A small contrastive audio-text model, trained from scratch: trained on drum patterns on synthesised drum kits.
Rows from block 5 of the audio encoder of a small contrastive audio-text model, named by matrix and row number. Rows with one number belong to one channel. Each number is 500 + 40 x the weight over its row's rms, rounded and kept within 0 to 999. All counts start at 0. Numbers have three digits each.
Before each channel's rows are labels from the 100 clips, of 14848, where the channel reaches its highest value: "responds to" is what is common among them. Only what is clearly more common there than usual is listed. The data: drum patterns on synthesised drum kits.
# convs1: 3x3 conv (encoder.blocks.5.convs.1.weight, 192x192x3x3, each kernel summed), inputs 96-191
# convs2: expand pointwise conv (encoder.blocks.5.convs.2.weight, 768x192x1x1, transposed), outputs 96-191

responds to: white noise; clipping; text has "clipped"
convs1.158:449496525564449527493512478515534471551533506497514428473468505486507487532499496513478472488527488455430458420512366532529432506525466427535442444530506491556536491503426535494503526464492545559511465497525464404553541480482525430498497520518542508476485522507458476451483458443466470485
convs2.158:491442429460529549526580520464520440514498530489532460469542555523468474544512537517519449571480486641517487555474509477483540455583526520591501535561466489512513507525450471536525541492464493565457521483457482487516563550531502524504524441511457553520486540528395480462527539521508426509

responds to: open hi-hat; low tom; pattern: half-time
convs1.46:550462488460456453507508463550448568513459536519609515472445421474539503427518506501533492472482486412467521431410417515501517504458549525512540519521548521464515540503605468462539530521433509464436458462522464475416566530490548517524496488480498536549529494478440532478475428509472408444
convs2.46:429519476507490532483479581538441445543433496494493601497498511560537539438527421495549531486408518494513508488515501519462520508496537512477503451502520478522520524479492380527549469455539570506499567476485475469452430463492476502431500482450470541514455531463531517527437515495490499529

responds to: low tom; clipping; text has "clipped"
convs1.142:529491615456507496471499597467484515473498534510502494528582485536463454455587509444513442458537499439492534571435590493479427516515468508562513542479518418468487530506508466540507558542508411487480471440447514499463556421466547552558482492564507464513516506487518485491517495547537499480
convs2.142:474503479479505468403497455514497472487373522496533511472496451448531508524427485462473504539516558475437437445471444524494478502502457496460512457495504452455547445547541476505469532485500471499515463475504458508438529487397600455523467529474472466445458477524593497477506507501576422475

responds to: open hi-hat
convs1.88:515495440532480454471467398456496543467530480481509468499492521437452495457455483488499503462487513517469533499490440529498524554443487517488518506553474459527502503525537517479472493473472493489544551443560484409466526487464507471486453546407541470521401514529497556479514484548529447428
convs2.88:507490542440514520518467525508481516431542465454542489486455544527534480514445521454493561483529554502466508509539499491516448512481480522527474506529446472501536426489479454432516471475423562476434502471476527453449548476446472510496507487448426513547511471472497552467531513570536445518

responds to: tempo: 130 to 140 bpm; breakbeat; rock beat
convs1.37:493455404488538504495455519466509489495502422456445545496402532484548450477501473458503445474417448441490551566493521469461482466413550409503458522495526483544541523528517478491480559528530465542537406470464481550560519477453509483453472478513506457422535426494520469520544488466567520455
convs2.37:539590481512410506473514488455509461560387520400450554522459532507550473452559514488463531560500487523511439450462534500483500514531513536561462532471508580533547463539424480520466527460540487488479505419459482541506489506540550540463518573519469527549526546485467477566519460526530445509

responds to: low tom; clipping; text has "clipped"; mains hum
convs1.52:459489513433465523519409507539477519522492470464522476464493495474499496470432559520563553529549450492536460504533473496519545512499541486470492448517447510450478575471485419492514487445501506457482469562543530494465478496560533425488536442514459594443482463533467477562485561446442456600
convs2.52:461492533464524552481484437525513472466565532560492419456515550513506476513517520559495535502553533498464493506456529479457529459509476524494508513406532538500462564532479525541521487509514452563527504539526522468467542531497501479605453434485478568477572434546465515505401510429465569507

responds to: tempo: 130 to 140 bpm; pink noise
convs1.61:500509553445459537540463504526437591548446432435433528539474449489532496492483526519480546469464414502485496472427497430455536484499515480544521464434448518432483508439524488470522513493527547485483418523480543444449547501504483481518479514492509499484453551431450542470465482466450457488
convs2.61:500547481525465428492420501535544549452513469533497501471467511503551531525471508542551512490490534450524489441526597419441522494569466534509548498473595543508491515453474464485370486455543540491522521419520468545483512462512506438516555515515435625428506507481514551518420483573494431496

responds to: breakbeat
convs1.80:479542477473514471498477473503530480522547477438455506472511567542507494461516434521468522534474541509465473470499557461434458532591429531489447473548481504457436473454492523509501513432476449448473422538552500567490452441518437561484474489519462499479516530494441457479495488504453466545
convs2.80:507517468489531514428465575503515451423418449477439475562574523456456548533464511524510484524463566514520532563499494457486568405482446458552543523559516507431455487495461472562462472529491438471510471490498486489471522453473452504505486437551516487480474566599495515480464545478498509574

responds to: tempo: 130 to 140 bpm
convs1.87:463513509488475452471406547517457476465500406458501498459473450522480489512468510471461526522426438470503444521464410451495481460515426555462505536510490528480507503477475587549438493525533479398446389527486528504536493485455435454507453460536491461415496484517478492516493472480546472527
convs2.87:539483520477469486489405517488516547476579534498497544510513557528460500531505482532524463424542545476537479507425597472480501514523447477537528557489531487492497509455491542504427501479494534555505503477528513490531495511553507442504474538448461529554485531537478507501503489617496463554

responds to: quiet level
convs1.79:488505499477499468481517483515306507526528515494510544497502397493483499483513487500503475459532458481501523495493485509494485499523501520491514505512473512515492482494496480482444478466497481476498488503487495420495457484510518518478488449508504497506520473419506528449492506420508480526
convs2.79:528518584538515498490507509490511507497523498540486496582519528488503496536510521527520449494467494531550520510494511468521533492542526481542530510529529541514467531521512515524541477532838521497510472524497488525472473533359483460465516494532554481492530520473492444527542512557534476501

responds to: open hi-hat
convs1.125:457534459520523467479432463563473551462374464536610491512481442510541514457492470552451497505454416477494460479473467466501509496372565463468506555540518504487533525552587526542504526510532585533506500493516537542518584477462560471514533562501512507480531531494531526485538469516502509515
convs2.125:447525534514453396458508490412473509555492439522439449455507464526529557566479430496522561529542458439518533489520499542497513561552436401518499486483495510424592498511401474494545470498469588449518440509493512480475488491471434506546548516486553498526471546496459428496459546514448483438

responds to: tempo: 130 to 140 bpm; four on the floor
convs1.17:562581536548504486435557505463484468446461565516559512491539498450552498489531437520451495473450534472483486457450497454391502498566518475479440536553533460512522460473481508457511551372478494515446433520515420508508507493563463541462475514477518518513505511499423495461505471497495438556
convs2.17:510493425534448496566459521534504422463371453532439442477429602537495516478489510494528458558466534465493492485429431455443482500522481444462441523501511534444517482466483519498487550532497526542519509465531528517574536490529436474490490524556482529542485477503529498469488548552475478509

responds to: reverberation; text has "room"; text has "reverberant"
convs1.112:419510534503479512481510498510507514514487429495496465522458461472401448509512552543521496489443464479518540464491527481472458456501498526526440487472511479537528516462467561530506475489525541532472539458448537497462512457440423406525466448518558508470591550496466446479509441487485468601
convs2.112:522473447543520418466561505525502560536488493458537501477548512446491522530453455472565533470501501480533509486531483571456514504451476473527453453463536496520466485506495434486442456482474524426490495499457484429461511495525463559543531492478459517547494534474604477517510531520550567484

responds to: thin (high-pass)
convs1.81:464502493549481468490467507531457469505523448471452507458434534498469500445509487486492500434487482407498441546472473450470482499544470491491442435495476471471490466423420520532561498473425493483439516483395465472462487492480445458478473437413465475529476518437485433456419514443479534559
convs2.81:517532530433531421532539509506514417433475538460444492478521519515481505472450454501476470543465541485615557501509514486510513459496494433638477538463501514466506493495513545523542464535496497403464519462535523482541506373526456445515506428501530431478505575498537516564493422488525549562

responds to: clipping; text has "clipped"; high tom
convs1.35:466571490523497454473509548523510543401490456527505475510496471608536461519582538475508463508486455519459490495506518454518500506401457494555429531550544534556515511535515451493526511557493511523465488507497512481507530533420438504550547538519530489507522530529485428490492445477475449518
convs2.35:529473461470488500600539582470501535554521482401476531467516473476554502474509465442528509515487460589434543537538514497506412503474465491509441486478494520529477391535587442472458515495489530463451497553588451488572462532550556497427476496514499514496427525444535502531570464589508547465

responds to: clipping; text has "clipped"
convs1.143:456504537400481428513441552495516521514505536494533548491478430460492477467497533560482508457520487451412506440428499532482461431479533514503459515463501470576415483534429506524528515521501509500551513474442573491497508486431485461472490490482477544510519530469597520446499518497458467441
convs2.143:490535465484516553472503477494486517427496451510487543457470511535490430520460497559443469518460431526468490453501491453524586510471546520527579510480450478529487480483529475531443514488478507465563472453524468407523517499518439506434478523556527488482489481515507550480509470472520538544

responds to: low tom; high tom
convs1.89:466502483439484521512462431553484489463572494438527562525473509464533479509522532544517496507531532468473606454523533517523456513527527360447488455421506466514531547565561478533481479505518503498496496521465487498546515523438484482545511484470442515502497503532510497542523547476488515516
convs2.89:446504475518495534466497529436532508543484472541564547499504442463495481523555499446522527539483468503473490540451500458572484463512522525465508514515496503518395516462479536507547515550523482669421525505516564508425515497588509554488476470540462515528484429511509511522430440519565527516

responds to: high tom
convs1.136:604491526509497511486538502420461524480429489461541417465484497495467493576478474518520514456492465446503500535509520509579508453465429366489526502438512429519499558506564460502531509480485553475562435487492537449479577527456487529516490477475535582483525460503468573472478502505518479449
convs2.136:415488476498455445512512477469432444460521485513523449477447471555478498449556462497518454518463494582540428532455553481473425546499515503437501488509517459486475415485409551519487515518470549551524472483431573531510509472556513538496491478564486525522509540472494483488489506484472464519

responds to: clipping; text has "clipped"; bossa nova
convs1.50:517455487562477446459493543513531502409483481476479473515473415490513471452495532479448445509457508464410542494434559514502529457469455470508553509417453441497483513501524468570467647519526520479504546463484528481526422518520508498460449504450566448461498480446518531413442483477472404505
convs2.50:532538446570483498557559540479524524498552465564512516464557506498523526459406443606447537492497462467543547449467473480521580504512420491479510465489411450545539483501522499521518451541541509557607477478425546506505457484502487517438462575528483457554453536491479535534483472467568524461

responds to: white noise
convs1.94:539550498548549527487489557555467480454461476513470470485485516487511507465531560483467508430471478510476527510476540475527494477454482448530374548469556511477508515462549485480588521487478548509469484433515524492550502537549469510491490550461480483470564457498488412472528487505546480516
convs2.94:499541525593432491477504609486540448457472471480472487464465511455570483474504500541576467493464480464480559516536499522493439468448530506450451544529501526484441454541520464495516565487495474473513476463499512467535457564509486480521450488500504526572477555396518455522538413482556481477

responds to: open hi-hat; crash cymbal
convs1.21:473509473453414478462491424552446464539517437514454472489471461420533533462431482461480468467537484484482583544485488527525492496479484524473495511476483468480495485480458502413435466449497496455510493450451481449439462435488452544460418391501455441495472454473479505499540514508426489430
convs2.21:505498526496449527440481494482495563558490598496571533506487484493473433466477506473504507477516502501517528521478566516578481513476557485500464484492507470514440536497459534499518476522525441498536460547487483451539540526506517466458531502487476562486480531449535482515480523472475482501

responds to: low tom; clipping; text has "clipped"
convs1.38:505511417517478448468517499527507593497481560540583541465464503511487503475506594559525459509586402486501486400473548508497532480489543501464530490501537519560492497549532525561471462541489575554518523450443545467496513529528527455555527462518553542548587451460492453457492527543500508521
convs2.38:510451515406471512513460471501514475417452491515505496557512473447427457424502498475522507482508440494483514487426499531483460506466449485479470500515498471521538539465483469452542501507520475530536541504482517509432499534540511481517474433555460546535494457512475466498444469499577516503

responds to: closed hi-hat; clipping; text has "clipped"
convs1.111:431471532532443498510471504511502484433496416531464506565427503458514469517451424443504525498556472388511457515483492496448465465487502485475484428454477439482508568464525475505493547530494488516453513512501464467504490615427517494504468441465460518433504494533473473468457426477436444515
convs2.111:454474491512452485509420437408482547508454512477469531559495453473530506444462487437489452435476504461480437470545453462538469516509547529544449470521463474436414523495511433499523497500478498464495509462467393536506404482570505547498584446424478401476431526524452518518550510494548512591

responds to: quiet level
convs1.68:508538506475493490489496478503343513522541485499502526506523377479473502476516509494495488434513461473464510488486518489489487529532480514494536491500494526468488517493491488492441455474505493473527477481517504379493440472489514510456510482502449496499525494447506547458481500421487468500
convs2.68:506515585558491504578484512541459517492483512529496486508523523540524501490452504574510477448501476515520518522571507497481546472509560453514520504527494516564476546494491460509565473517755541495559463521494542574486476565396519506464532556508455525483511489491469426484523566554495533496

responds to: breakbeat; tempo: 90 to 100 bpm; rock beat
convs1.105:520540476472471444499499508537490526508475488411526490516494432426516492443478473461452487509413444437433493447420411557476429514452471572558529447546536484499511430515556498434456463542505482449487474501453559451483493493471508495502482477482493499482487498444472522508480385554503424470
convs2.105:411529528539504551457473490471553529495518538434531496470594475480517448511466515479455474512532553440493505493518508534522486463433525562536514543490489471513461498509470538421492527498569450547499445522401537482453470495518487484529432504533525458535526537571492476530437446387516511472

responds to: mains hum; clipping; text has "clipped"
convs1.173:488505530438560520493508485491529467517472449500478517451481489511567522568474404517513510489414420482502534580537484467512468572431536482488436455480510448489503485424502486431501462509493414436491457483508495541497493471468491535482449515454440487543492544524459446480498444449483498493
convs2.173:423437512531476471562485502478480601551517475435442474517461517472484467523428513496531496553527492501466528520494489531520502473497507434633472468503494450538485466455443469495483461455501506509533518517539464465452470449504470465440446481496526467576511473557549489530539512453506457511

responds to: clap; clipping; text has "clipped"
convs1.104:458497431518446478527427470529485532461458438521466529549513484467481497470540490444521441452470511488464457456538484507486521429476484471531552612429445454506552527508415458570502504450588538537550500493514525509529479510491566517471449479541464538500521527493526502471473532487479470456
convs2.104:506499469473474466452499554461497482489495514450459476399492476540519522493393446559496501491576498447458513517547486527511505579524476442514479544445565489527489485494539509425487461528516467487488524496517495521548476531528456436488600583553564524524483547468522520432506478533462467517

responds to: thin (high-pass)
convs1.141:532584453468511457576458581465494470446514487480533541542417444481524499576478510640453462469507542446511456479403470530511538459504480447475507490479518494445516556464405591533571522548538509514512496531476509455517433487482521539466416471551564529522491547523547503494420458526487464560
convs2.141:506553476456496447536528473520502498496496475510536475431452445447497462534522471551529531441457458460546554543473507531519502585447444442547502480477448474545526444432471506441503511487498484593516526437509456466501505561600529488470444491532480476467442483487411480538509449460530529513

responds to: open hi-hat; half-time
convs1.72:446526481488577449478471493531427526484432485480605555476485451456469541456477522581505463473487359492514534495453478531489522494423546438515509519470574444495512465532608444524494486481456498519502436444532536474462538495501551498543510546555507525529572478486443510450473534494475472493
convs2.72:459497501429481479562508491530551481590479446480460473448517469483460531478552499497469541468517407448557476524529489544495542543467483461459504510541496481477570524504472478556494558474536485507480486500526488503506427489464460508506514557518508455536525445521456491513512562446528464456

responds to: quiet level; tempo: 70 to 80 bpm
convs1.129:462492500542428465467454531615471403458470507403519545494493485528442477520543560480482476473490420489528478528440510494522462474433498474453492484464474471486518523551485498510549422529420481485447486465517593501521486546506449464486532451529492530497605494503476435482531474501500482531
convs2.129:509553464509479489506514532522435535437498480504451512498476512481507447562500466537523492475513560471549515449532537433471513498485517468530465492496486505621501448453471554434590502508463501536445481441476418470534545466536598515544470429455547472442538542536427472516434503470506508432

responds to: mains hum
convs1.16:533494506484423496511529529521512574496535450432538490515447516518477483489524533380517413527567473489490446479492546457499490532452496433513491536534590454541529471512496499519567518464485475491470476458519521500505534509487527470487494501509471494444517526527495519494505451444582402535
convs2.16:537570507516542477499515531460452473491452535590463522470474497510477495467521420533397498502518447468506466503489499448491495513547431499509473516472479522469573513506468519432463503510545568472554561392522452507473442499458497588480466537475492518524502557460472527485526544450506460498

responds to: thin (high-pass); clap; pink noise
convs1.152:500520496544398546439532463494479512465448485488505465441459434445479484502489495415478497528488534499504448520537463547513524518512496496455461560489555421565489458449520572471515450397441466482452522534546461489554485377487543485425408502521536499515521607437480477523426492518467488520
convs2.152:483451425519459393502499532455492550434541459542482419448475527551426469546528425476500525459524446509514575560468519575533513510431515530451468527546467473410545517477524463489533431505503471420524541494499536427566431473534408475453503481507564474519505551522509505452492439480465475516

responds to: mains hum; rumble; one drop
convs1.182:466527448567483445475537503496475482472391507518464514515487516511531475422491523500534503458497438419481425467435508471441546467444534493476482485482481463508484495465522503435460494527442500480471522463511542481409525546601567476497512461523459495469460459477426489472429537510554462512
convs2.182:507498492470456502481540444540512512481471489544538442494426512429456518467494470450535460411455413539548519556501462504535470504475490436466489492542457492481589455506519490518435524509553478500498486504443514499497509517525527401482468472540503461457478503479444513524498482486464487580

responds to: half-time; tempo: 140 to 150 bpm; tempo: 130 to 140 bpm
convs1.147:474515493540494473520609505474524542530563454458542511508455529573544588511469524525614489479585503485486520517531462502445521529550527526502455465495558511562589483505529536428491507512520518531459554519537521476527477609523498493492492451477523511537526482526449457502493500504474478483
convs2.147:517506497509477501543489569544489528532480453454539510491438499545496466463452397475527491559495511508459499542538492481525535481399502514537468471507449487528525485536488465456469493483494469513529453493502433515508519436522466490520471534465392541546523478490527588539530524498470487479

responds to: high tom; clipping; text has "clipped"; muffled (low-pass)
convs1.175:506499521457522492535463573521494426435479452455416528565548491500466502523538506501499434490522556466527437461444519550511504548494449453499522528454463490506578565515393489524540433558550549508541539514407503446528393537453476538443479521503459511482513518517546481466472489472506512525
convs2.175:509468512472524432513501521424513516513559478535420559491551517492527528517452494508482445488575451533451455534509556602516456524481489434573512526491509534563459487502503493461488526501453494574446509485470506493457531421511594525434546540442536485529458479443560405447414415548459443502

responds to: tempo: 130 to 140 bpm; text has "noise"; rock beat
convs1.39:513560475493490505488456536538481506473570483467503534524414469600523531538545543484509558443482529537467441520463504516470502440532537483522456513476500466453469501470513429418528465430515509525430493452482501517416542546492451537501446505513457532509581483518440421494508501481486520522
convs2.39:473531546421493508516549482500527471550368514474545469574449487499497500527456486512516475555507555536496434463500482525530482481521523540500375643541493532516443463451471433521464408516534471510541480454430581496557506545459490511463556502420484502472481492481484519443517504540549474461

responds to: reverberation; text has "reverberant"; march; clipping
convs1.25:511468492530452469526520449476481542469483456536575481491501400435446495498485476508477461466499472450490514486444486499401452417513509512509446531489514503542491476448533530499543527482408432527474460474562493515497533498520510465558541540504513518465507490482460520449470430514454436491
convs2.25:501552497521514473568471560442461549553527508502507567516455511542447506473522511566501596459564542455558518532486458446483435545516474477511426484526473570364494443438480526503489498484547515526506475444455522518570403457485438476453418489494484495462418504528427518514496506433514507482

responds to: open hi-hat
convs1.65:561410467572442560467438385556501547469465492488522472510494482494526483457451529513561513541498473494505427537477492524449529546522426474437499504441554458533540529457574479505523580497452498449472531496447468452477545467536517532425486515480508583492540568499512531520448492558566500532
convs2.65:515447493457518500430461521511487468588575453494565471514493411589524529411579500591521558494419530541475450510499465573519478518496525444460494496471456465514551480516488499487489498481516499509576495469496418520497468468484468548446529559452521502460431522582540499417511553503490457469

responds to: clipping; text has "clipped"
convs1.26:561470526482520453462516551472536467464455532504452500521498483546517455432499564463508492455487562430518454448452505499417490459471509557497522473428498487455498484489468416520507463544513556518517538459497519459415469534581615497503478515550548534508433475520552549513449540497504490436
convs2.26:499588373546572485524462454488463514478542423449495580484491491552532529512483451520500474446475574491504553520561513565465520514475474506465521483573481514485513477534562472492470478492480582491497471476461532452568517508467493529417449564452516522460516529502524493515495438497530418488

responds to: clipping; text has "clipped"
convs1.160:543509507496469475471483509416544463476532536547505421499436516557558478464477512477460521489464542501477441453462496495532490468532465587473471530448509506499572531469539465487563511504503557523497532506521459464515534587445409531474452473482518497488479485535565537458474501570564428522
convs2.160:436531531541533534501501465437481504463456538496532543557476574509499472506481475519467459466459471488525561485482465503514544435524446546609459488534494447541517549411545416508551577415425522498459509444499447552452494465469488495477462496528513450431509486527524472461451542477547444504

responds to: quiet level; reverberation; text has "room"; text has "reverberant"
convs1.130:488491505478506469473512483524312537506517503489512557494506382493499503483532492524496482474517455463485520502480490528477475492524494501507526500489484496491507502501492505474464484486511498479524486485459493392506465502515514495472496462502503504524495478436498545477480520416500486517
convs2.130:509494486544505520537470523419466475489531504528481511550514461469506523475485492553550444426493513532532534520500445490553526491521589503508523523504506531517493546507528517524520504520767488475490477512503520539488492543411493501462531469483527531483539501471446475486508489548519496488

responds to: clap; high tom; cowbell
convs1.176:486500466432501481470512494498480464510435529487510443494572508564505471446534580536452435479466424486433553489461530504513542461499545474467509491481493421487462475500455487544471432454462524541479491487497483525521439458450513464501447374507531496428577450510460466437463466518506479510
convs2.176:475569489394405587496504503509505469459482492505532496467509486510434477482489497519518506446562501502449500541539434557527493457514527580515503473465505454455545448438474429476472522491532509514477478538547458481468443530484440493499523488504429509541498510420476524488502476487474453512

responds to: closed hi-hat; clap; tempo: 150 to 160 bpm; bossa nova
convs1.101:457501514519467521504478532490515448443523439477395515498450411543461503484499533372527477424575540492493526471459543489474465480507445528493489455491455497482571526465390509506489437549519511511475572493507484446498434526474529498496460455491517509524443492532524476462473531485468480490
convs2.101:473422468401464486489582487472474530501483495554555417517526485543446494471492444516417512482486493521523524471478508547503427578533446526540454468494521531510516428459439479454569530592473491506509528501440503558439529445603530518493514555493472495556515475437546516514482520537495507549

responds to: clipping; text has "clipped"; pink noise
convs1.138:471463603510523505490524505534492457440461488501453464537511518528451472505540521515489503517463485478521491455480477451518512499428486471522423516445434465556500511427413526494539449500477512499450463519496469502536397507475491503482489469467474492440472466493425372533438531481496459499
convs2.138:555428445518451429531518518522503516451499520522423481484491504503489471525458454496516458439476547439515527486520510487533567618533460450535516471590500501540516528527460445416498475518436531529426525513467477490505500455454484557549438499527470501566468526491555540460522555518552452556

responds to: mains hum; half-time
convs1.119:499491524630527497540587496514527543514510543520485519435482466523482499483457427561579437492616571474436479531485489495422553484526447530521479505493595516569524480518506562445484575498537550534497535495546506449482536516563548529474547532483529567464533510481466506437427491431448514488
convs2.119:498449470523519459537496516542484533475440529461492443443484502510532470463474408502495522483520521544504425477532518507529536523509489460513485527551450498456571479488444517477486520534522490498498393479508526499549500469509420417519482492476411447461564557443504524528527508474513527464

responds to: low tom; five-four
convs1.18:486468576473492560504491504547518520529485500470529527485544537529515479569459481486490493494463505592493546523481526502466546527489524407486542453501486520573456447487536551477470443563562559563552569469535469421463423545474497548569472488501535508537487479458500477551543499533443488545
convs2.18:476465514527475533449458493474537452538476548512464516425581473475484479547489521458504560485628430455532526485505505497462527457510449556517550541450478468476472516541429538505469555494534538493490475523568486521459509482522482445451535527517486536520502494462419475485544562510502490463

responds to: thin (high-pass); breakbeat; bossa nova
convs1.7:513521522481480455458554503464428450461546485481461471434461434576583464474492464453457522392480570417445522484521472503444478492500477530599522515428473484504530473520478554439462441493490503458533512478511485446415442514476531527424519532431504457503540491466505470466483465406556473416
convs2.7:542498486510538518559484482483432458489513502513510522566462484503532462519526475506458486504518511489600464480540582474504490500565457464525486524579528506443547518551501444443481451567594557476524475495472574466563535526556539490439448451493547562538473506483442490556463496471441547508

responds to: half-time; mains hum
convs1.118:495518512561479515455532511543495546474521501473476454537475495507500521442499621514578483460541493488430466469467474503504517435590497540470452504491501471502533547463503509444449495467508598521441519473534537504451500517529532459554498502521479544500536463492435478444490491477524439531
convs2.118:490502529475459433448586497640537486543511480425505499487444498546580567527450462535553491477476499469514418492506484530536479476494419507453442515557564492541548468564544492492523538516514502511496501560497483528452474482548528504517501560444422496473508473552530533543442502455453526450

responds to: low tom
convs1.110:497512486502549522540524440502490584509410518518647500484494471506548509489479448609499451478465449482465502493459464476551508520435549437465521493544595538490470501579623501532464547480515525525495457499554544479458575500481543490556519579497468544485554521486481545489531481508454483458
convs2.110:455505444397449480576435457463497440579453528493490492451464434549510503563555431493487555471531435490467493415525536543445456511554483407499516507492419508513567527560472479531479458499479465537491495509510468488427355447525464442560559466500563520456447452498517433473513580520520501514

responds to: high tom; clipping; text has "clipped"
convs1.40:458377493486484493550442489451529510436516482449479487494489497504451433510505552502478421527514528481522525432465543519519436506494510409497557479432485466526528528516486515527525512560543609568535558528452510490556488589527520490563512546499471545502539485552513514486505523472459506556
convs2.40:433437517437505374518500524568552543546503509527467504518495434497475541487424468500519477471556454472440491467505476533526511428482506422435499503497562507509422538501432511414470515504440505576501472492455499519502545424573531492536538511621470480487466492546464503489523529521520486453

responds to: high tom; clipping; text has "clipped"; tempo: 70 to 80 bpm
convs1.99:477444502449509497521363539552522569439441557404535533516468499467442512490451430524509507530507564465512517441446515519503478432464499461499590567396560408565448519526548498515507492455479539534490472482399531503467484465449525492479507527538440534461493501538516533477451508471484482455
convs2.99:478555472457517541480475538519411519517490514523492554540546545448580564485490493476454472407539478493462481542509424462492487475542536467420536524454563498550417500481527470515466506505498478525480543532558505388455520475558553547428523461522455510478534544479522462432490497416550361512

responds to: reverberation; text has "room"; text has "reverberant"; clipping
convs1.127:436475415482484498419420451456428457552464497498568472468500484489510433435535489500535421477526444517497489498478533427533413495453514511445473550473478548539433529487499522485533467480522507503498537477489485486469449502465520541422539541463495478514520468500489542477518507433503492545
convs2.127:569505535548512494481437455518515479475468499523464537521482478493543489500508537522506450408480560532483398472428518478568507420529523439521479490471525572485516519491500508559461439604517541399471510365421485487453492492544536419532495494531567461530476431450477482514569418514522525481

responds to: thin (high-pass); clap; white noise
convs1.15:539482535538520523463534524500466475440503436555457453534477461535545367520533566426472551531488533474525484505534559493512439437479504513519459547460428494480505489407535520525532566437437520496395466490537481526555484460529458493439492505474504454489514569547500459494469463480502517546
convs2.15:484465476478474511537469490452539504505518528517563455490503422628496513551481477463426549415492477496509492473428524474483455561516563474493500545481529462512461468542491447438462503493500524525478546520410484514474554487517458476462490500471492524455492481507538477521439467512512516492

responds to: reverberation; text has "room"; text has "reverberant"; clipping
convs1.172:432503530408424469504520545538465505539484510505512493468541469440437437417435558520489441496484440527505514497449491493487474508490533542521492483508524483459446514531426445553476489526552563478501469481496496545551443505519483530477440467512475514503469560493527561498607466460416521491
convs2.172:491447594517416536501478501495484488511485540471475502384454424455532405504451506492498456513536488473450497516512517466564436481454502474494468431519541461496500480489448506433471463469460509484491485486447434451510535473552489439494513494541508492514399497476416468517475576533493463415

responds to: mains hum; clap
convs1.62:460479447508520458446462445544504474511418577517458506463488489496511461550475449498461524477432442571547497530538385503466437506475511531450485512485493475523517461411521596513470559486389495428470468496488509443549490464503446531463514545515590434493465430470532579485482511561399507528
convs2.62:525479506495492539471552456553508459433560515493547471459441536447490452476520481473512499484401572538501505564530519484455473518487537538480490445508463514444510411486500539492471474482482508492502565509577477504481551514491460532438450498450461568489533492596512495501440481516503512545

responds to: closed hi-hat; pink noise; tempo: 150 to 160 bpm
convs1.168:492494515460430520499513552558509455417514450472334478547455445512444484550540526422537462490482494508510477457459514494490471505504514516489495458483460436462524578417391465492515476506469616530485524520488521482506440517487533491382467447468475499483532539543465477497480520494518494528
convs2.168:515485508439493479522534512477574553487490600507434479498437490488492467508471444486510537522458509513555529460506525555544467547483459448518562499490559523516551528521473514486518473461486479486536531506454483550501479447570547465464533490473566491549446496418576523558524512575471522540

responds to: breakbeat
convs1.10:488476458484496503499453442504490505478488569453490515496499499537529455465521482497481470486544558442437426473451473458517493502539550544494573551440472505534471501534499515515495483512546518478498495456461480480429543582431517500464489494568560467542514505485464425497506410495414448485
convs2.10:505559522492529471490399495419512437492516484464515511510489514428542502504513559489482432529479506509499482458527507547481496488563515414489483481557500498474471508513475530552565417575509470478462455445568508550483416509483535521483527481489538448439472532492474438500479569473480525516